Rows from block 12 of the image encoder of a small contrastive image-text model, named by matrix and row number. Rows with one number belong to one neuron. Each number is 500 + 40 x the weight over its row's rms, rounded and kept within 0 to 999. All counts start at 0. Numbers have three digits each.
After each neuron's rows are labels from the 100 images, of 14976, where the neuron reaches its highest value: "strongest on" is what is common among them. Only what is clearly more common there than usual is listed. The data: simulated telescope pictures of galaxies. In brackets: how many of the 100.
# fc1: MLP up (encoder.blocks.12.mlp.fc1.weight, 2048x512), inputs 171-341
# fc2: MLP down (encoder.blocks.12.mlp.fc2.weight, 512x2048, transposed), outputs 171-341

fc1.78:533466498533522518491561576415515594491468454463565430499482418501515530604431456511560513553515520513539556483520557452419418521521554486513420469480451479491506463509484456464513450532472485476492507506537514526515511510524456423524536479520449447522523409450451504503448553518486567469478548457545484581479488528488526535424478472495470521488529548476506509491484461494524561483577495464515478520459432445515508517514495519479475522429502517464407461555566542548495479459490551470549410516516508532489529465522
fc2.78:571549579540559482536494413517504461511498539464521492516535428504531482478552441434455530508530538513499500484482472471514461541502496512524524593439461479505438563431472437508554565532480576507499547524524510544508547518503455528499468478494433443541567439484556524488624472474471577532513428530460496540585563532473514542567560469503486529458430542469538463533465483537486497470481516526431502441481503501459489550555434542470483492465443561469551506524463434494478479450502540548498547463514543468540423389480
strongest on: merging pair (100)

fc1.412:470510470420523440431580464504484516524491505502479441493417518497460410531465522477506479548522506499530529516507492517551457485501484526477456520493493516467510442516539547517485478461456514558491432505495527559497464425454577563493514478493490516426517485509487448460399531492457514525457481592546529485474479545449479503480484517521496517484539563554549557506473552479522527555506527500497471571516410591433549506482464492454475561514463475488504473526456545503485492520540497448453448478561454550487479521491
fc2.412:579441454515463509447587512492425506489533525508478535567515504511549515481495499514479498555501532590501487499537530493473518556525495561485462471564521432560532424532553543522514469522503410454560502499518460468491445458423471486601504479501530439510474495503457466534490522505552508480461449472414486513449559505530449456527533542430483493501524430562519484571501503505597458523485522565536528476474432456518458488425526477488512535476573554482502531546529467468470488488507512440503537634490455468499507526523
strongest on: merging pair (100)

fc1.316:451503471496498475474455506551572516521503481523515461503489489511473450527530488514459471527520499619475532592463544476518541537418505545485473447429542491516463448439520541451405464508454542520463450485520537529512458398474565546484468552462495489513600460553492509474466478452496502554526479426502458463542533503501433496487490571526508446513528465530584566519480436548463555443519531508573515465463501549514576485460535536461470523476519441472494481543528491511486445510457521438555475464505500488492513532564
fc2.316:500473481550454541521494526478587532508430451485534522433586486496572473511497473435527513440619505549491568517528409540481535498528497501531483506441513429482536502517494475607467439515525423451449533458570554480491476514582526487521574498502449416538473461492488527539454466426512525563477502434512530479504546551457467445527463510467475492571515541542479448446519468479513402622478483553526513488444459468495519409421429558536470588521483517490470527398491500516481497508511604497475455446529476437429529511531
strongest on: merging pair (83)

fc1.28:539416480484507478503480571509479404551473545550565555462468436499526458564461490434438509555467462430545524497496451511498517475476533438529501541447463531502448503538556524510479470489503479505438490468462485510513561506442429478487490536504495498400507477535522570522484518539463496495526445493556502469548528554549508509439545420454479481518475514434550477510521498525494513516484480513509455451492523486509559517554558446519544532563467486484493478537470593483507501434494517574565489516581417529557508451474
fc2.28:511456510469454439543450554554498464496439476551530596494553507439511525543498550474489469461561515555439515522488543495481471556504520525469457498552484515423490509506511479512514486445545437509488492452513516481447490491425518515486461475522517525451486547494512489608450555507463509496514469497482526426529462574442417493508529530526497546400445533474553502454545527462501458554471468423503568519552485528549486468478439517480520511577461511556514410512487520433531481479479461515481473536545479463545422488443
strongest on: ring galaxy (100); tilted (44)

fc1.628:521559491464521519572462488463422445551478518520504504493443396491466581541402514560446445552536493510509470473510525501542482566495536507538536466503457509487433576546501562493426390550481539470498507488486477504523442507516544424470469447489556534528516527552456464545453512532452505475495517551538508476514522502515575495527514470466494463540539494522436524488510484562492550512472481480496526494448547536508562502468539449508460549545551497479562483510477448434482528348463464474513475454550482477510482543465
fc2.628:473486530468549495496495562524509481428458507501552512506557452476547530543499520436497501518471498483507485510446527466509529503564472473525419463518555576523534474468522505521473491536565474480402475518495526484609432470444509517436466455413497517512465526465436542570456411524485514505490431501495520507620453507456437465426495546577501540474449476457534464541491514514531508566446529479524494483533552511521510507562426515471446465551504419506457525484547562473457499525549463496568485484542616469518500428458
strongest on: ring galaxy (100); bright star with spikes (67)

fc1.489:498493551442549461474528586532543447473468494486504446491502521545521480441563495514536540616520566453495478527509432492546470496492513455572418543531490433522478493502497465550508489490565503504466510502477496482459478456508593503464464521493505558527441465506451489536461519516427500588398397521505423520542553452584467484530513575520468496580549461485460615420505468522551489444380486529585525558487426428467499500492453450519460510490598576506523518544477517508580563467497502473474536525460474490457541450506
fc2.489:487395478503530578516521429498480539478510490452514462536519502504516482601464506508483571451525470486526520499446495525476506498505524443468427469472489494557514508471536448507481469532494521579491506483535525490503461475490559502507497478438586473499527507557442470478437516452428534517518438516464446517517541595543549450437537535566519451608538592524567473464465492457465529510559522547489604510553496532458532553530515464475497534545457480502521572473456412522465466480433480490396563490567536521523546568403
strongest on: merging pair (100)

fc1.509:516368502456486517494521472446456483455451502514455474441447497476462494479496496490493529464529478528449510541534519522479497470532580517511493451522530494491621510436505533503502477546538476474486533474437489447540496474523489557471452482423446508516433516500443508537482515511508444494429459460560455537577449519469477509453529494533508519575555421512547462508532507449429481560549523590546421508585529462487536489467532565481486443539398470460483502482520464472508500584534468541473510497508531488484503486532
fc2.509:560609524520468554547465509501479537485474558468475491427528531588474584491464515571472542486524533452523451516516486494418493514526489471578495440454526471519536505487489542456556465548570528518527451545505514447438444503520516484497476531450491410518489441532432577458462523467564523539477391481520453467413538454429488503558464505485571542535470474515461454490528532461501474438480451522529589533464452535470476458514489430561530468435550499533418497483497541506462521524438464425512495513517461499528554478559
strongest on: lensed arc (100)

fc1.388:524497570590494519479394467447544558485519341520468548543483504512537488520504490527566531492513470427452490408478588555544508485514507452497564484474478461491496476468538571481471486524464488471455490509535491445528431454474517478504527520462507509430466521410466528450457495536514509505508477543471521485554528531536460558517468502526546507524529564466547517432545442515505465487473533492483593520529572503522544576450489523539498546457455531532552436509462501507542551493564487524546471461513419416550513481460
fc2.388:517463466508491472463532537439462454476504503501478503460539458557479445529463437478519447444478500486482463551541515460482509528512509489592443553539520493558490398616543500480536526402492476513445460476546468489559437529490480462534581496559493545518595526521535484488504475489493480529518578584497537463503466512510570553472538491517529527475431550477535463517562489519508537445503505559510482495556483442506512515534489466564495525481490487568534561498490535523516479579468492505544528617500528434546486486573
strongest on: ring galaxy (74); tilted (50); small (50); star cluster (26)

fc1.380:490473411459495440527494591513511460477495561568489551575467508471548551498472422466521495524584492486519538634436443588521515541355462483516503524490465438488533459520539514445493452495488429468526459462508484588505496517543564511501472486547494600525521519513463537504505549429441566505479454429467542486508521460448416521507489465505423487527507462530534474551538477508479429535484519425530495465502488449454495495501438481494520485558472534498489493516501455496581462429450444500500468552553526421509468434562
fc2.380:499561515438586495486542474549447505506507409566514428578466489502498526471502497527494478510428536484485467439542492479507510588459557503505435476554503486484465494505497476478525506586571466560414451545485523525433455506546465498464474472541535549471436436523443455523454480513533528514507527558433561508445492517534538501482492509559497485557450476467524471448530475457531496475482516423454516482525537473468507470487490427496422525589481463526438487474491509564511519474496426492427521473518537493557553527509
strongest on: ring galaxy (100)

fc1.161:550499583561552600560550485512470530507515474482528487518481433559480479525478521473485507512452575501516521426466496499531589461433549556491476485586466470508443529584502522489473523542483509548510499497475579433425501483535482449523519430506510534493416475482496494457490528542525497525428437484491467545528537520470497485431503474551464448496492469568474455440542534455495540496399456500554494487493483445495525528521441451467474442504545478540547466434503474501488492514516461522474583477437537476552478503524
fc2.161:427498465555522522514551457468489537483512473505536510497488527514575551475459474466478485447538504465486538511421538510592552469517461484559561525459489494460493540470481536438545617448453476489519518499405508585472500426510549523551546411531525523528450486477505537510511544398516437538520545511537530481458531475485537433470465512504509433522455546543484514445471498479419464545457503493507486555484436547434496532511497548553440523493506451534501466568483503501476523517490542519508487466462540530475467505496
strongest on: bright star with spikes (82); merging pair (55)

fc1.581:509477567552482465480436497489459493521493499543539479554514519567535541535506498573568455513461548459437558478444540529349499495508558470489477423478510471490486584515516430473509498436474484515480478565501459547526489528571467453541504546537477533436468496490533510525465498519496522512540464509396441521500521513571469453515429497492481444499551513480523512498455469506541532511505457543537435553485587552471493525490519512520461517535512468552462527532556499478483507520486499463533552532572562513481524579542
fc2.581:486551483465485455429600506513431480505528513496536422556538538474548462506466473545512464439442523564503399569506490460437487449530498481503476538542464483484532472600527520587539517432503542498513486453484465486476504532589518546502548513498479544620515513470550519439465531407532542419523552519563529478505444472551467569442504486486554513434510490438504502509449469444580444422415437493529516518497524516487525493478480523518522464498536417446453517506447421429546461546536489489480548549449493539559494468438
strongest on: two-armed spiral (81); winding: anticlockwise outward (56); tilted (46); winding: clockwise outward (44)

fc1.200:556438486544504488581505571471481485444444523542470559566493484427384555506452498524502480561552461489481477509522519534481493562566527522579492479453573447520485520481492508577429492470467601438499475531525512470486485398473500514413483499492516488496550507472513452482473567576479490507506462477515526492474518550470483493510534572493493531523517582517500505505570498510483469467512529457516591567465457518524538577488507552520454570567497558465555451503550456442455478441538444526472573481464482465505517465512
fc2.200:495480495509409426514507498486521468526518560531503454437441473543510440534473470490535556470481516515456465568529472436475499485534574497485507473493484469565495451579519506511551422486487462527502442508578491451608526550527526449461425549507502451526464482569461584503454593458453505560460467558516571458508418540467436499494472472496499532482465555504446520539516499547475525550549564540467440436420503385491529496483507483466514548578529497507486519556512491486528484456518464502481482498474523507557523508461
strongest on: lensed arc (100)

fc1.452:484570580487530439517421564505532517498534514472452494478556537594509501522466501462518494485490565448527442483480587453513426574629441467551536510482542478513456453473574479521443540523483475477511498478521544507535448455561459494428458484459480469504478539495499458522504585542450503519570488512480471502564453510526455527543561460540482520525503492495533512537485518442426470601484538507533514512454490443526562540474528525487489424480492474505468546475520547530438531413492537453504495499483520509509535533477
fc2.452:498504468551528476559467440583558447469432498525501548479434466445433484480480487487494470485479533480473487495496530508495480544511469505547457504455512425495518506547512523559473516500500560507493529518510534480470518508517546472502445562512479503567427511452518458467541475540476451429544439518490505597558497461486500471508502553479559487490522516549504523609502598468518495516470592610537486428467405521537558439486501492467435431495501533506579471460509532486509515490469551528559509498543509524527473521517
strongest on: bright star with spikes (100); flattened elliptical (94)

fc1.435:474524561457546506498475568562533514511496471480478478500487486488484503467420517487497498495561444506560536491522470539580545462518488452558407532472494479492471450482512539563442519553450503495423449510480459487458470493519501529521559534483558490467445555521516433532461502458550501567500407607537458528513478485543488490470554462585523477562492495567540474501534528430457581545412559486559458512466510527463497542504497449579489541505516520484530458499478481534536537521551570453424521452547457453479544519500
fc2.435:495516484523511530485441525535446560581529527450416496520497556511443491447550488502478471558481421453504476518509469477517482529484559452548497501437573516536530535471529478427549419550499458514447503511473488517613491471430522484493517537480466475506488514448509490454511472544610508544494509519479476533493430483549526514514510526510530536566498526513554479459529525563530569437464498454518526462546490524524489579495503486523479571535510441504490548479537499547416542462401494442469544491597504491435521448498
strongest on: ring galaxy (99)

fc1.369:612480455554526522498567521445473479439510520447465438518503554447520475510558490432552474499518560500492482476467522510556502462534485502568538526501576495489569531547500520503487467500594470474459524477504436437446504425583514463467486490442460472514506537484506510530480531502524450506552389453492428463490547499476546520515522506534544463503468536572536543510540537547431538521572464488510478497474523494492511503449483455470458572476515459536486536494508522512486517470529524532491522576535433505497534529488
fc2.369:470519501482448478475530515576457471561477537496518429505475488616463524519427484508521466456530466480478483534458501493434495449454496495472490467486489550561444553505583492440450501560528502545493469543509512540539468523459554499445436501533501466462475511510562574431453504469492517516502519574541517535477505503527505541467485515402493493543585514437408566559475444493498552498484522493463445528484521540497471519481517468464490488449495428523477540504524493532472577500474397442543479467521529513476477490485
strongest on: ring galaxy (83); tilted (58)

fc1.681:495517518484527452498589512469446524493537544526438562468356443472477519531481494467474465514529526473479449476488553498506487512493481444522429478583476531534525470508454503520505506501566543473540463524492468504564507476513452413545396496474496529520495485579478477541526560443517441485512505529523463502482546374422462566585556548550433504550513467504480470494517492522543569569579444503524449515489526495535482499488510504572552565458519488488555440531471424471535451462503486546421562488511446438596506495511
fc2.681:546519511511432501489450557511497475471485480503483485448503546523537428500549458527556502480538509483473507492487568599453510448513469531529446507495486473533547509497489503497513434511583498512490474501486503501462443460531461547532498518428435472464446514508452535513497516436437537550538459477529486502543466523482404497561537545446548539523596509544449495446490483535457445469516497464475500551533536526495429570526507517457484527486469497552528471481498551542422559462483525525496445515534527547414519486507
strongest on: lensed arc (70); round elliptical (29)

fc1.530:541518485531448444520464481458540531578485492531556523506558431507480482509473513491487470497485460472460488483503494531487460463535433457446477469467529501443498536500451516408504498480493493439517544515493489541442615485465526507475517482513464585470505512504523495531572507581484544491465487577476517512479495514489557499593424559514516539522501517560517459535473469569506498510510477529548452510511578512509521518475458509487518526527489475484501481576470514545539442495522524520486438440493528580436530571510
fc2.530:523499535599496454549456510504538527501492472522462560513555550399484505486516565406531457521537532474479519506436542462536497515498453440510451535505452490504504482436578494522502559518517495513534520546489487461509432497503524576610480569545478474496521492463460505537489512512438509498509473501507477466522527512422570482470438475568501512467506482455485477537515473492448568544501489448489541433501485519541519525416552510537527535472515571478472436530491578452546413485550455541484513514558506518485520485564
strongest on: two-armed spiral (96); tilted (60); winding: anticlockwise outward (52); winding: clockwise outward (48)